config.toml
dataset = "gratings and oriented noise at many angles and scales"
rotation_deg = 5
kernel_size = 3
residual_scale = 0.1
residual_init = "none"
beta2 = 0.99
beta1 = 0.9
epochs = 16.7
lr_schedule = "cosine"
warmup_steps = 1720
Rows from block 8, named by matrix and row number. Rows with one number belong to one channel. Each number is 50 + 10 x the weight over the matrix's rms, rounded and kept within 0 to 99. All counts start at 0.
# convs0: first 3x3 conv (model.blocks.8.convs.0.weight, 144x144x3x3, standardized in use), inputs 120-131, a 3x3 kernel for each
# convs1: second 3x3 conv (model.blocks.8.convs.1.weight, 144x144x3x3, standardized in use, transposed), outputs 120-131, a 3x3 kernel for each
convs0.106:52 48 52 44 54 48 42 34 60 34 37 38 38 51 47 53 33 35 57 43 41 50 55 55 59 48 47 40 71 48 55 48 53 41 56 52 35 61 62 47 69 54 41 38 33 32 54 41 45 57 38 45 62 40 50 64 40 74 41 76 45 52 22 50 50 45 44 40 43 50 56 48 49 50 47 51 45 51 53 51 50 34 58 46 63 55 51 52 49 52 52 39 46 50 53 43 69 33 47 60 43 57 64 48 46 62 50 55
convs0.107:59 52 51 70 70 56 31 35 35 41 52 47 45 31 41 52 56 58 56 55 64 43 37 43 48 52 50 49 38 40 66 68 54 48 49 46 52 45 55 53 52 47 46 51 38 55 66 69 26 28 17 67 69 57 50 61 59 38 39 45 70 58 44 48 55 51 44 37 52 53 51 63 64 58 53 48 45 43 71 73 63 23 49 62 52 58 52 56 53 49 40 47 59 48 37 45 58 46 54 51 49 49 47 54 60 48 51 48
convs0.108:47 39 43 50 52 55 45 47 56 46 33 53 38 38 56 42 43 42 57 36 52 50 38 31 51 56 47 59 57 50 56 50 45 51 56 47 52 49 48 38 50 66 34 49 63 42 54 45 50 52 40 61 47 43 56 54 41 42 61 47 36 55 34 62 56 42 52 55 50 56 51 33 52 50 45 53 53 43 52 48 53 52 45 38 62 38 22 71 38 46 57 68 52 64 63 30 72 60 42 53 47 55 40 61 75 42 56 57
convs0.109:57 44 63 46 48 59 42 58 64 58 23 59 70 18 50 60 40 62 61 58 48 35 76 46 37 78 23 55 34 61 57 49 50 55 43 58 53 52 59 57 54 54 49 58 44 49 35 59 46 40 46 33 47 36 38 76 36 41 65 25 51 62 25 47 56 46 46 50 57 54 49 62 42 68 51 39 66 47 42 60 46 64 37 64 45 42 49 52 55 40 28 65 69 58 48 67 53 24 81 46 57 56 40 54 50 51 47 52
convs0.110:38 45 30 41 29 43 39 57 51 68 66 46 61 52 54 39 53 53 51 52 53 46 54 57 54 45 50 44 54 59 42 54 54 58 59 41 48 54 41 48 50 54 51 56 52 50 66 58 51 58 58 48 50 52 43 56 49 47 45 41 61 54 47 53 59 45 49 51 62 46 49 54 44 52 44 62 55 56 57 45 50 49 31 50 41 43 38 54 46 41 46 52 71 55 59 63 54 64 62 72 57 59 65 63 59 52 52 51
convs0.111:62 34 68 38 56 39 55 35 46 69 34 39 31 43 63 30 48 82 65 50 65 48 52 33 43 42 46 43 63 54 44 66 50 38 61 55 53 48 53 29 32 57 36 49 74 38 68 33 51 55 31 62 44 41 43 52 42 30 40 55 52 71 70 55 35 40 41 45 56 55 53 67 48 56 66 45 57 49 44 42 38 41 69 52 57 47 52 52 48 43 49 46 47 47 61 43 53 48 53 40 55 51 48 48 43 53 50 40
convs0.112:48 52 55 55 47 52 43 50 61 58 69 27 57 35 33 57 70 44 40 56 55 58 37 65 42 53 51 39 38 57 29 41 60 43 50 27 37 49 54 45 50 65 45 41 30 49 37 50 46 57 56 46 58 38 46 39 47 61 33 47 38 52 36 45 52 53 60 61 43 52 48 68 60 48 62 63 53 61 41 47 42 44 45 58 34 36 55 40 53 44 52 56 27 50 45 51 54 38 45 48 39 47 46 52 40 46 46 48
convs0.113:41 51 58 50 52 52 51 51 47 38 62 51 36 61 58 53 64 51 64 60 49 50 47 33 57 52 55 41 49 54 38 57 54 57 44 51 34 47 39 44 49 39 46 52 31 54 50 38 68 48 37 43 59 38 48 56 50 40 38 40 58 34 42 62 59 41 64 48 44 66 51 37 21 58 76 37 67 49 39 82 48 56 54 34 61 46 54 55 35 43 53 45 47 38 32 45 55 45 48 54 56 60 46 53 51 39 52 51
convs0.114:44 60 58 44 52 61 52 61 70 45 62 48 39 34 51 49 36 44 59 57 47 44 47 60 33 56 68 42 24 42 42 39 57 62 65 74 55 58 52 63 48 50 61 41 37 52 49 56 49 37 36 55 43 42 37 43 49 23 43 44 42 49 45 49 57 67 43 54 42 50 51 42 63 56 53 47 31 39 43 22 42 48 53 58 58 38 56 54 42 47 54 41 39 37 47 60 34 55 67 53 57 39 55 53 32 65 50 37
convs0.115:41 53 53 43 60 43 44 50 52 36 49 68 45 65 50 59 44 60 46 39 63 61 46 62 40 58 67 50 46 38 46 47 44 50 55 42 41 52 49 47 46 33 41 44 40 50 34 45 49 49 42 69 67 47 46 62 47 56 49 50 57 50 39 55 42 51 67 50 54 47 47 53 55 60 44 41 52 54 48 52 53 77 53 61 56 57 49 67 42 46 52 50 40 42 66 65 60 56 71 53 57 37 37 51 44 52 54 36
convs0.116:65 63 47 49 52 49 48 44 43 63 53 56 43 67 53 63 71 45 47 60 56 62 59 62 43 55 64 56 67 47 61 59 64 48 55 56 51 56 56 60 57 51 62 67 47 45 57 52 57 47 58 49 51 43 61 68 66 60 55 53 60 71 57 57 56 46 63 55 63 57 72 49 44 48 53 55 48 43 54 50 45 52 68 38 55 60 46 43 51 44 57 47 48 61 59 55 60 46 55 47 47 51 47 49 54 53 58 50
convs0.117:55 51 48 47 43 50 68 56 54 50 49 59 37 68 51 57 51 27 73 22 61 21 70 43 71 30 70 55 44 58 43 56 37 53 55 60 59 16 55 21 55 37 58 48 62 27 72 23 37 49 51 35 58 57 41 22 67 47 53 67 43 25 39 42 58 46 53 35 41 45 66 69 42 48 38 52 49 48 44 57 49 43 51 38 51 75 46 41 70 50 32 47 45 50 53 59 40 68 56 38 65 39 62 34 63 41 48 60
convs0.118:47 54 36 49 51 46 33 80 36 31 46 41 37 53 50 70 61 40 52 41 65 55 23 44 53 34 47 45 54 45 58 48 35 58 41 57 60 36 53 38 50 56 56 60 68 51 66 54 49 67 63 39 57 56 61 46 50 34 52 50 65 43 67 50 49 53 65 50 52 52 54 63 52 37 49 54 54 58 64 44 55 49 54 60 55 40 62 41 57 76 48 32 45 53 28 36 59 61 25 57 46 47 36 47 52 47 39 49
convs0.119:58 40 32 33 79 51 44 40 57 52 74 52 43 48 45 47 43 55 46 39 54 45 38 46 58 41 66 31 56 28 54 42 70 59 46 74 50 57 64 46 45 39 66 58 55 71 62 45 51 48 44 66 74 57 23 57 41 43 63 32 65 38 68 42 45 53 50 49 63 35 41 33 59 60 59 49 48 35 50 57 52 62 41 42 65 57 50 43 51 29 67 49 61 59 20 49 47 85 26 56 47 44 49 61 49 45 55 53
convs0.120:48 51 49 40 24 55 54 58 58 56 45 39 45 41 44 47 57 45 53 60 55 39 45 46 44 60 58 51 43 52 59 49 50 46 44 29 47 32 58 50 58 59 52 42 46 27 38 54 58 34 44 54 33 44 59 36 63 32 40 34 55 60 63 45 55 51 54 45 48 45 52 51 57 49 39 39 43 42 61 49 54 44 57 42 40 60 55 50 51 49 57 39 51 45 47 52 60 48 48 53 44 48 73 50 44 57 54 43
convs0.121:47 61 60 46 51 59 43 71 39 51 37 35 60 29 27 52 46 32 59 65 54 50 64 68 50 52 48 25 58 52 52 43 45 66 41 75 54 57 46 46 67 85 44 43 47 38 50 47 53 76 45 44 31 48 47 60 66 59 49 25 32 58 63 49 58 39 49 56 42 51 49 53 75 46 49 37 72 69 66 48 39 60 42 49 43 60 60 54 40 31 60 42 50 56 56 59 69 34 15 61 48 56 44 58 51 56 57 56
convs0.122:43 47 37 41 55 53 38 45 50 44 53 73 36 66 67 55 50 46 40 38 55 43 64 51 44 57 50 47 44 56 46 44 60 48 47 38 53 51 52 27 59 63 53 37 33 60 57 49 64 52 68 47 47 52 62 57 60 54 53 59 51 50 60 66 54 38 69 55 51 66 49 45 45 40 44 36 48 58 37 47 52 48 47 67 43 41 69 42 50 49 39 54 45 39 66 86 39 58 30 61 59 47 61 39 32 61 49 52
convs0.123:59 59 49 51 51 57 42 50 53 37 56 60 42 39 24 46 30 70 47 57 45 43 58 51 50 46 48 44 47 38 46 48 43 49 36 41 27 53 41 71 44 59 45 39 34 51 46 37 59 26 58 35 59 51 51 42 42 50 54 53 42 52 55 43 64 45 49 42 22 52 35 36 44 37 49 48 37 36 59 39 51 42 67 49 56 41 43 50 51 61 51 52 53 36 39 58 46 59 72 42 44 50 62 62 71 54 42 43
convs0.124:53 40 44 43 36 53 48 58 50 51 56 54 47 37 36 59 46 60 49 66 53 57 50 75 57 54 60 45 46 43 35 46 40 55 49 36 51 52 41 46 43 39 59 51 55 43 51 44 42 44 44 58 50 37 42 36 43 51 59 37 55 51 65 47 62 55 53 59 57 62 52 60 56 53 57 62 37 45 55 54 45 61 41 70 67 59 43 46 44 64 63 59 71 48 53 45 48 51 56 67 70 42 50 74 37 58 57 61
convs0.125:50 40 35 48 42 47 43 43 53 52 60 53 44 61 48 54 53 48 50 61 59 64 61 66 51 56 54 49 34 56 48 41 46 46 35 49 58 39 55 53 48 46 59 58 62 33 53 58 41 56 59 43 49 60 36 44 46 44 54 34 50 38 37 45 49 39 47 46 44 51 49 51 45 47 56 41 47 52 47 46 43 48 54 57 50 67 48 59 60 46 51 53 37 60 37 44 46 48 45 49 54 57 49 61 58 50 59 51
convs0.126:55 40 44 39 53 53 41 58 79 46 35 45 76 55 52 62 35 34 59 43 39 47 49 46 44 48 56 62 42 70 68 53 50 61 46 49 27 43 50 57 56 61 52 52 56 59 49 54 63 47 40 59 43 35 28 60 39 56 42 41 52 40 45 63 50 59 40 43 57 55 46 56 41 55 55 46 41 48 72 72 64 31 44 40 48 59 43 47 47 39 53 37 37 44 46 54 45 53 68 50 73 48 70 66 51 68 40 36
convs0.127:49 66 54 50 53 49 61 58 44 44 76 63 30 80 87 41 23 49 55 56 50 45 69 61 45 43 67 56 61 51 51 45 49 42 52 57 49 59 65 44 62 61 35 48 72 64 40 43 52 38 47 53 66 49 39 44 38 51 45 48 37 45 48 47 52 53 39 49 39 45 46 48 51 56 56 52 64 67 44 42 46 55 46 51 53 32 48 60 53 45 57 58 53 57 42 46 60 51 52 52 37 52 68 19 18 65 86 49
convs0.128:50 51 39 54 42 32 51 43 34 53 61 62 56 49 55 38 37 47 30 50 48 42 54 44 59 42 51 51 60 50 54 24 64 46 73 65 42 42 52 47 61 44 47 64 41 53 54 57 47 76 74 66 60 53 48 53 50 63 54 45 49 60 53 55 51 43 47 52 48 60 42 49 53 48 54 53 40 56 49 58 50 55 67 39 58 28 45 43 56 37 39 59 54 56 40 48 55 40 50 65 36 61 40 65 50 48 59 55
convs0.129:51 47 57 54 44 57 53 34 55 54 37 39 42 47 50 46 45 42 46 47 55 49 39 46 55 46 60 54 42 41 38 44 44 43 50 46 42 33 47 52 43 62 63 52 48 43 47 64 36 45 43 55 45 42 53 44 37 43 45 34 41 56 43 52 42 52 52 42 48 47 53 52 70 62 61 54 52 56 53 49 50 54 57 48 41 53 53 54 68 59 61 51 41 49 43 43 60 46 50 59 51 62 48 48 48 52 54 51
convs0.130:56 40 56 46 58 45 54 49 49 48 47 56 53 48 48 44 49 52 38 51 39 47 55 39 41 44 58 47 49 76 60 72 59 69 51 52 53 37 46 16 56 66 48 39 51 34 57 62 50 65 19 50 41 50 59 50 42 56 39 50 62 43 49 42 57 39 48 42 43 70 50 47 34 41 48 51 57 47 72 70 55 38 40 41 47 78 32 47 63 48 37 53 51 56 40 53 39 49 43 55 44 57 42 48 50 41 46 37
convs0.131:49 40 33 28 51 62 48 48 60 41 70 51 41 48 66 54 51 46 43 59 70 63 39 52 63 49 40 40 50 51 50 70 70 56 68 54 41 56 44 56 58 47 45 47 35 59 49 53 41 53 41 59 32 54 41 45 60 38 62 58 63 51 45 49 28 60 50 42 42 39 37 45 70 55 56 56 56 56 53 52 50 47 56 54 40 73 51 42 60 50 71 55 38 71 52 63 39 43 51 45 70 57 56 55 55 62 61 42
convs0.132:52 35 38 66 43 35 49 38 53 57 55 46 49 38 51 49 66 46 48 74 46 73 87 43 32 45 46 23 61 52 34 76 23 85 47 32 55 55 34 52 52 52 74 56 55 51 58 56 42 49 61 28 53 40 43 48 40 54 78 48 46 10 35 38 41 50 36 36 45 55 61 50 30 46 55 52 53 70 33 25 37 52 33 67 52 47 58 50 49 51 69 54 67 77 06 65 68 22 93 50 51 49 68 47 56 55 37 55
convs0.133:47 43 43 53 48 31 40 46 40 47 48 48 39 54 47 56 50 58 58 36 45 51 42 46 45 44 44 45 44 48 44 41 39 44 44 37 50 56 46 54 59 50 41 59 52 42 62 39 59 57 46 31 63 50 35 46 51 42 47 36 38 50 37 54 55 47 48 64 52 55 48 45 43 63 64 61 54 49 42 49 54 62 56 50 53 64 46 37 53 39 52 52 47 49 51 55 64 51 62 42 50 44 54 39 49 47 50 47
convs0.134:43 48 48 44 38 55 60 48 63 56 46 32 28 38 69 51 47 71 49 48 70 64 43 36 53 39 34 58 56 56 57 49 51 41 49 44 51 41 44 51 61 41 37 56 51 37 57 42 64 48 49 40 39 34 52 51 52 76 37 32 61 53 34 34 41 56 59 48 53 41 45 50 49 63 70 68 79 38 63 41 30 47 44 59 46 44 44 46 42 43 58 69 46 29 52 52 24 53 64 53 55 49 51 57 50 57 50 49
convs0.135:61 72 50 60 68 67 52 45 59 51 46 53 59 76 50 49 68 52 58 48 60 70 53 54 65 50 59 54 42 62 33 54 47 42 47 54 55 35 40 51 48 46 62 64 42 45 64 46 57 65 46 41 57 58 54 50 61 40 70 49 41 49 48 52 44 55 54 33 48 52 43 59 49 39 43 53 59 52 55 43 52 47 46 30 56 39 48 42 46 41 35 50 49 57 65 56 59 61 50 41 60 55 54 23 66 38 53 29
convs0.136:52 49 47 49 50 49 58 57 56 53 54 50 61 58 53 46 42 49 46 50 54 43 37 50 63 48 54 52 47 57 52 44 56 67 59 55 49 53 62 46 55 64 55 52 58 57 48 56 47 55 49 58 54 57 45 56 47 54 55 42 54 61 54 45 41 44 39 38 44 41 47 54 50 59 52 46 49 47 44 37 44 43 45 55 40 32 43 41 40 37 57 52 61 61 55 46 66 54 50 63 56 47 57 64 57 45 44 44
convs0.137:56 49 37 59 44 67 42 54 51 52 33 31 40 45 59 53 62 44 38 64 54 46 44 46 53 40 44 37 58 75 68 58 30 29 42 69 46 59 44 44 36 67 50 56 55 43 53 51 46 42 52 42 46 36 28 40 56 41 68 22 28 42 65 40 57 36 58 45 44 48 50 38 73 59 48 44 54 44 41 47 62 60 36 54 41 60 65 65 21 47 64 64 37 46 28 70 73 56 51 50 46 45 50 45 48 47 51 44
convs1.106:52 56 41 57 45 41 60 46 40 52 54 46 48 37 69 54 46 62 55 53 34 50 69 51 54 67 45 57 46 47 65 66 37 54 34 42 58 47 59 74 38 57 68 46 70 63 44 47 71 33 54 65 49 71 65 47 55 51 60 41 64 51 60 46 49 52 54 64 48 64 47 57 42 64 59 60 50 52 55 41 49 64 59 60 62 49 42 76 54 64 52 55 34 57 50 42 44 52 55 42 57 41 54 56 42 42 66 48
convs1.107:59 71 59 32 46 51 59 69 57 58 68 55 54 72 64 37 31 48 45 41 45 60 56 44 58 58 41 44 46 49 43 24 37 61 63 60 44 47 54 34 31 46 43 37 38 61 33 36 66 71 73 34 48 51 45 39 38 67 50 52 52 57 52 63 65 62 55 38 50 58 36 52 38 31 51 79 82 75 50 33 29 50 59 65 49 42 46 43 45 49 34 38 43 38 40 48 43 47 39 44 41 59 39 50 57 53 58 53
convs1.108:54 43 48 47 39 38 44 47 45 46 38 30 40 41 36 42 35 42 49 47 56 43 38 54 39 39 39 44 52 51 45 50 47 46 38 41 51 56 34 41 55 46 38 57 65 55 63 45 58 39 50 50 27 36 56 55 40 48 56 33 60 42 33 44 24 33 29 43 57 56 34 38 33 45 62 37 55 57 47 49 45 34 52 64 49 55 72 51 41 52 45 54 34 53 65 56 44 68 47 29 54 50 41 54 40 40 51 55
convs1.109:38 59 56 40 72 54 32 68 46 38 48 40 36 64 24 57 63 24 62 52 49 51 49 46 43 40 52 51 59 31 37 62 37 32 60 47 38 44 43 41 61 43 45 63 45 47 28 42 39 42 40 44 47 42 60 29 60 59 28 51 58 25 40 49 40 43 44 39 42 66 47 45 50 42 53 63 23 53 76 24 59 59 32 31 55 50 44 46 69 43 22 82 38 34 86 45 29 65 47 52 50 57 45 43 49 38 34 38
convs1.110:59 51 53 54 44 46 53 45 48 38 43 47 52 54 42 57 51 48 47 53 45 35 55 59 37 41 54 50 42 44 60 51 55 48 51 61 49 50 47 44 45 55 44 45 68 39 34 37 35 36 38 37 29 42 57 51 50 50 55 53 45 49 53 45 55 59 59 65 45 58 66 54 51 62 57 49 60 53 46 64 62 44 45 38 57 49 57 47 70 61 46 41 41 57 49 50 64 56 51 40 44 47 45 42 49 49 48 59
convs1.111:35 54 42 40 52 42 42 57 38 53 69 55 58 64 36 59 52 48 63 39 56 56 39 66 36 46 46 43 41 53 52 64 63 45 59 53 46 70 32 55 70 49 46 64 60 65 55 57 55 33 40 73 41 49 44 60 56 67 72 62 59 59 67 33 46 37 48 79 44 56 52 43 37 49 57 46 48 46 47 55 50 48 36 39 53 62 48 65 61 51 45 50 41 64 48 51 52 55 51 55 53 51 23 57 68 36 44 54
convs1.112:52 59 54 62 64 60 47 59 51 36 49 33 56 49 62 52 37 48 45 37 47 51 43 39 44 49 53 58 43 63 53 54 61 49 54 64 38 28 27 49 34 31 50 45 36 57 52 48 47 44 51 46 44 40 52 52 60 39 43 40 46 43 37 44 64 56 51 59 42 53 43 40 39 44 46 53 56 31 58 70 46 40 42 51 60 55 43 49 44 36 53 57 44 51 61 64 42 50 54 47 68 38 47 64 43 41 58 54
convs1.113:49 56 62 47 39 45 49 36 54 56 46 44 51 45 51 56 37 53 44 55 44 58 46 46 44 35 44 44 46 49 51 42 44 44 42 39 48 45 65 37 43 47 41 31 47 49 46 57 45 64 52 57 51 54 44 54 49 49 51 42 51 51 46 48 57 43 35 36 48 41 56 45 52 32 58 33 29 66 26 25 59 52 45 48 58 52 33 82 38 36 50 52 42 54 48 39 42 49 38 42 42 43 49 51 52 50 46 46
convs1.114:50 42 54 36 25 57 55 58 60 59 66 69 50 80 71 60 60 65 45 45 56 36 43 41 49 37 33 57 46 57 58 62 62 64 78 59 61 44 41 45 35 35 48 53 51 54 55 52 66 58 64 51 53 49 41 47 46 42 44 62 37 31 36 64 51 35 58 43 57 56 44 55 48 38 36 61 38 32 57 41 38 64 48 38 58 61 54 53 51 62 37 52 67 44 52 73 40 40 41 48 59 48 44 41 42 39 51 50
convs1.115:35 44 51 47 45 51 47 55 36 46 52 51 53 36 46 55 54 64 56 44 35 58 66 43 53 59 34 45 45 54 40 47 56 45 41 43 55 36 48 54 53 52 55 56 47 44 42 38 42 59 48 48 76 72 60 43 56 51 52 52 58 63 59 34 40 54 54 44 43 49 57 46 59 53 48 49 53 55 46 54 37 46 42 29 36 40 67 39 38 50 28 21 31 40 29 49 45 45 36 69 55 47 58 50 48 52 33 38
convs1.116:38 43 43 43 49 64 47 49 46 61 43 44 58 47 56 56 46 39 52 49 45 48 56 42 54 53 64 67 60 44 61 71 69 48 62 74 42 50 51 24 56 54 37 37 34 59 38 50 51 48 42 63 50 48 45 44 58 53 53 49 52 42 46 66 62 57 53 63 56 55 53 53 42 48 59 49 57 56 45 59 75 51 45 55 49 45 50 47 54 58 42 36 32 48 50 51 39 58 55 32 55 63 45 58 64 52 65 41
convs1.117:46 45 34 55 49 58 50 35 40 58 51 42 57 56 63 51 41 52 50 58 41 58 60 54 38 62 20 49 47 53 59 51 52 42 60 43 44 82 41 60 48 51 32 51 45 45 42 54 49 50 51 77 25 63 44 56 43 45 52 44 43 59 44 32 49 55 62 54 51 41 48 44 55 63 51 52 60 49 46 30 51 68 55 66 63 53 66 54 38 50 59 36 69 32 46 51 44 58 57 63 45 45 44 66 14 50 35 25
convs1.118:64 36 63 48 43 49 43 51 48 57 63 48 46 40 50 42 42 54 47 50 40 65 48 31 62 53 36 38 50 49 52 58 36 54 57 47 51 57 69 45 43 61 33 44 09 51 36 50 57 44 38 66 58 48 48 54 35 51 41 45 51 61 47 48 40 41 51 44 39 47 50 40 56 53 40 51 46 48 57 69 57 46 59 49 53 47 35 51 53 29 43 46 63 26 31 24 46 30 37 52 55 45 52 59 60 43 45 44
convs1.119:48 77 52 52 45 72 61 66 67 55 27 55 42 47 45 33 66 36 35 53 39 43 40 43 59 51 47 46 68 45 52 47 40 62 48 63 50 48 40 55 67 66 53 57 57 52 32 50 67 53 73 42 40 47 43 59 40 49 31 44 61 34 47 61 59 66 43 62 62 57 63 53 41 38 53 56 62 57 38 30 55 65 54 47 36 35 51 60 62 45 50 24 50 53 82 82 39 56 37 63 53 52 67 58 37 57 37 42
convs1.120:47 46 44 54 52 41 42 27 38 61 40 57 46 55 43 56 42 44 43 45 64 62 54 45 55 44 44 48 48 51 42 40 32 55 41 43 58 52 51 50 44 49 50 72 49 66 51 45 65 59 40 47 55 52 52 56 49 53 61 51 38 49 32 47 47 66 44 44 39 42 47 50 41 48 39 51 49 46 53 52 40 53 62 58 40 50 62 71 59 49 52 48 36 46 64 54 45 48 46 52 48 47 53 56 42 52 47 44
convs1.121:62 38 58 64 67 55 40 53 58 44 67 41 25 49 36 54 46 45 36 29 24 46 46 40 63 39 34 50 63 34 64 57 38 50 42 55 57 70 54 43 83 54 66 81 65 53 62 61 54 30 60 53 58 62 45 27 48 50 47 42 31 38 47 57 48 50 48 80 53 52 65 67 43 55 36 55 54 74 59 39 42 58 49 43 54 45 69 53 67 52 63 64 50 17 42 60 56 69 34 47 43 59 55 51 62 44 54 35
convs1.122:52 48 67 50 49 63 74 63 57 51 56 49 68 59 54 67 49 55 61 51 45 72 61 46 59 42 56 49 51 47 56 70 41 54 61 43 68 51 41 66 56 42 66 62 24 62 53 43 58 56 41 83 55 41 50 49 44 39 34 51 57 42 55 51 64 48 61 51 49 77 41 40 41 46 48 49 66 39 71 55 35 49 41 50 66 69 40 74 52 39 81 54 27 71 75 47 72 45 48 41 44 60 60 43 32 67 40 15
convs1.123:61 50 51 62 51 63 55 52 46 44 57 62 62 56 63 44 45 53 51 58 54 70 48 62 74 52 70 53 41 56 55 45 64 56 38 54 59 44 73 41 67 41 62 49 51 69 48 42 39 56 33 42 56 45 43 51 55 49 47 61 47 55 64 38 48 45 48 52 61 58 30 58 40 51 41 49 40 51 41 58 43 58 45 63 65 57 58 49 35 69 37 45 51 31 56 47 41 39 44 37 55 22 29 37 68 34 57 64
convs1.124:40 34 51 40 44 50 43 33 45 51 45 42 49 45 51 51 39 50 37 49 55 27 47 56 41 40 51 41 48 55 49 50 59 36 48 45 48 54 43 48 50 53 48 42 45 45 51 33 35 30 53 34 36 47 42 52 48 46 46 48 45 52 55 31 58 35 53 45 52 40 30 39 42 36 40 40 55 44 52 51 51 44 45 46 53 60 50 39 57 59 49 46 54 46 44 40 51 62 44 28 59 48 46 45 66 64 28 53
convs1.125:39 53 33 53 40 21 71 36 35 50 52 47 48 41 40 42 28 35 46 36 56 36 32 46 45 47 35 58 48 39 47 44 44 55 61 43 52 58 57 50 47 61 48 48 46 48 47 23 71 54 42 54 39 52 58 66 52 63 51 66 62 52 59 40 39 44 52 55 51 50 37 48 47 48 51 59 43 54 66 44 44 37 60 52 54 51 58 54 58 55 67 53 63 59 78 56 59 47 54 56 57 58 55 56 39 46 29 48
convs1.126:54 46 48 48 59 54 64 52 42 58 52 69 55 74 58 51 73 33 41 49 38 42 53 51 44 51 45 57 59 45 57 66 57 48 47 52 49 47 30 56 33 18 53 37 61 34 50 47 49 58 62 43 73 72 48 45 38 48 49 40 43 38 52 49 53 52 27 67 60 50 59 37 51 56 52 54 60 50 47 50 50 56 61 47 56 26 52 49 43 58 43 63 63 53 72 56 57 68 50 32 61 40 51 54 40 68 35 26
convs1.127:49 44 51 52 63 50 52 57 60 56 65 57 47 58 58 64 66 52 28 47 42 35 40 42 46 39 30 45 60 48 67 51 49 57 54 46 67 37 35 67 57 39 44 57 57 49 44 55 50 64 50 40 51 42 51 51 58 43 51 50 47 51 52 56 56 45 57 44 50 52 45 41 58 43 36 38 37 38 52 36 33 56 46 47 50 59 53 45 40 47 44 44 42 50 59 52 59 58 54 24 48 58 60 41 38 31 24 36
convs1.128:40 53 40 35 37 36 44 55 42 42 60 63 38 62 38 57 58 41 50 57 50 45 43 50 52 48 49 40 41 42 51 51 38 51 41 43 60 61 62 53 57 44 37 26 49 49 30 49 48 58 62 50 57 45 45 53 59 46 51 60 44 44 51 49 51 50 59 52 48 55 46 50 51 51 47 58 47 40 39 43 39 54 45 66 55 52 33 62 26 40 28 42 44 48 37 42 49 52 50 57 55 69 53 50 53 57 54 30
convs1.129:33 53 52 49 41 35 45 44 33 54 41 40 52 45 44 48 44 40 44 78 43 52 71 62 38 37 59 62 69 52 59 54 58 66 57 52 40 45 41 48 52 52 52 45 52 58 39 54 62 46 68 51 50 57 52 55 58 36 64 61 39 59 49 41 45 50 47 70 61 49 58 50 43 57 54 46 49 51 31 39 38 45 54 44 67 56 57 47 42 53 65 65 43 72 59 72 46 39 45 36 60 62 64 51 58 58 58 42
convs1.130:59 65 53 50 45 46 35 56 43 51 51 46 52 45 44 38 39 44 51 43 51 47 45 57 47 46 58 44 53 49 57 49 45 45 53 42 52 68 46 44 42 49 31 38 26 39 48 57 52 43 39 51 47 43 65 58 45 50 59 58 42 41 46 39 52 56 38 60 57 46 44 62 42 37 36 58 68 37 44 62 39 53 51 57 67 38 52 56 54 44 39 54 51 55 51 40 47 57 57 56 54 34 59 61 39 39 52 53
convs1.131:38 40 46 37 36 47 47 49 31 52 48 55 36 58 59 44 44 58 58 42 47 47 62 37 52 60 45 44 43 48 40 46 44 47 54 58 45 43 49 45 60 52 47 39 62 47 49 36 63 47 64 49 54 66 64 50 56 49 50 57 51 52 54 41 67 63 58 57 42 48 39 43 48 52 45 49 52 59 49 44 50 52 66 45 73 29 50 39 54 61 53 50 61 49 55 27 58 35 33 58 53 51 49 49 60 53 64 46
convs1.132:43 63 61 48 43 31 63 53 41 55 54 48 71 88 50 45 50 34 66 53 58 67 42 38 81 48 63 51 48 28 63 26 52 42 34 57 46 41 50 36 77 78 45 56 64 55 51 73 48 69 75 28 48 50 57 62 52 43 17 46 64 46 54 76 46 54 63 64 57 59 62 51 76 66 76 34 20 39 48 36 65 40 41 58 59 50 46 42 49 38 29 66 09 49 99 19 19 35 31 53 56 57 75 74 38 65 57 52
convs1.133:53 58 63 68 59 49 45 67 52 56 57 44 54 46 50 58 52 52 48 49 55 49 61 55 57 62 43 51 50 63 44 47 50 42 46 46 57 57 53 54 72 41 67 59 53 57 50 48 65 49 38 59 47 49 62 45 66 55 52 48 53 45 61 56 61 44 64 54 51 58 50 59 34 52 63 52 58 57 56 49 72 62 51 48 54 33 45 42 30 35 51 47 56 59 56 61 60 52 50 53 47 38 62 61 56 42 34 72
convs1.134:35 37 50 37 80 54 62 66 50 49 73 53 52 65 48 59 59 41 57 59 59 47 71 53 32 47 55 44 43 56 42 65 54 50 48 33 55 39 49 47 32 61 41 49 48 54 45 61 48 56 36 58 41 65 64 48 56 57 44 33 36 48 46 54 45 29 40 21 32 75 44 39 63 42 56 57 14 20 53 31 33 59 53 48 70 45 33 46 42 29 27 68 90 64 64 64 43 18 27 42 54 54 61 39 57 49 58 52
convs1.135:48 59 52 37 39 34 40 28 33 57 48 49 51 57 43 51 54 38 50 64 65 41 57 52 40 45 39 52 59 56 51 56 67 49 50 45 59 77 61 41 52 50 46 34 32 47 56 65 63 49 54 47 41 53 58 55 57 53 45 56 45 50 40 57 56 51 46 41 48 50 54 44 42 48 40 36 46 42 50 43 57 49 42 62 50 49 30 61 49 51 62 75 48 53 57 50 47 30 55 53 29 55 54 67 27 73 57 56
convs1.136:39 37 40 42 36 27 53 51 43 55 36 44 57 43 46 58 48 59 46 49 56 51 63 60 56 59 62 58 44 45 51 39 42 52 43 37 42 47 50 59 54 54 36 44 43 44 51 43 52 34 49 63 59 44 50 46 32 56 60 54 52 46 52 60 56 59 50 58 42 54 46 46 49 51 50 51 54 56 57 50 47 42 52 64 45 58 63 55 39 43 42 38 34 66 52 44 40 41 38 44 50 44 30 56 46 44 49 46
convs1.137:52 48 54 42 56 49 34 61 45 54 57 45 45 53 53 49 60 37 59 45 50 44 44 60 45 43 55 49 60 43 56 44 37 42 38 49 40 46 31 45 55 55 44 40 55 49 53 50 47 44 57 48 37 74 52 52 56 57 39 48 56 51 61 41 59 54 42 37 28 55 50 44 51 56 36 54 46 40 41 33 34 50 60 40 39 42 34 53 66 33 53 46 51 21 75 54 55 53 35 29 41 50 54 49 46 65 62 66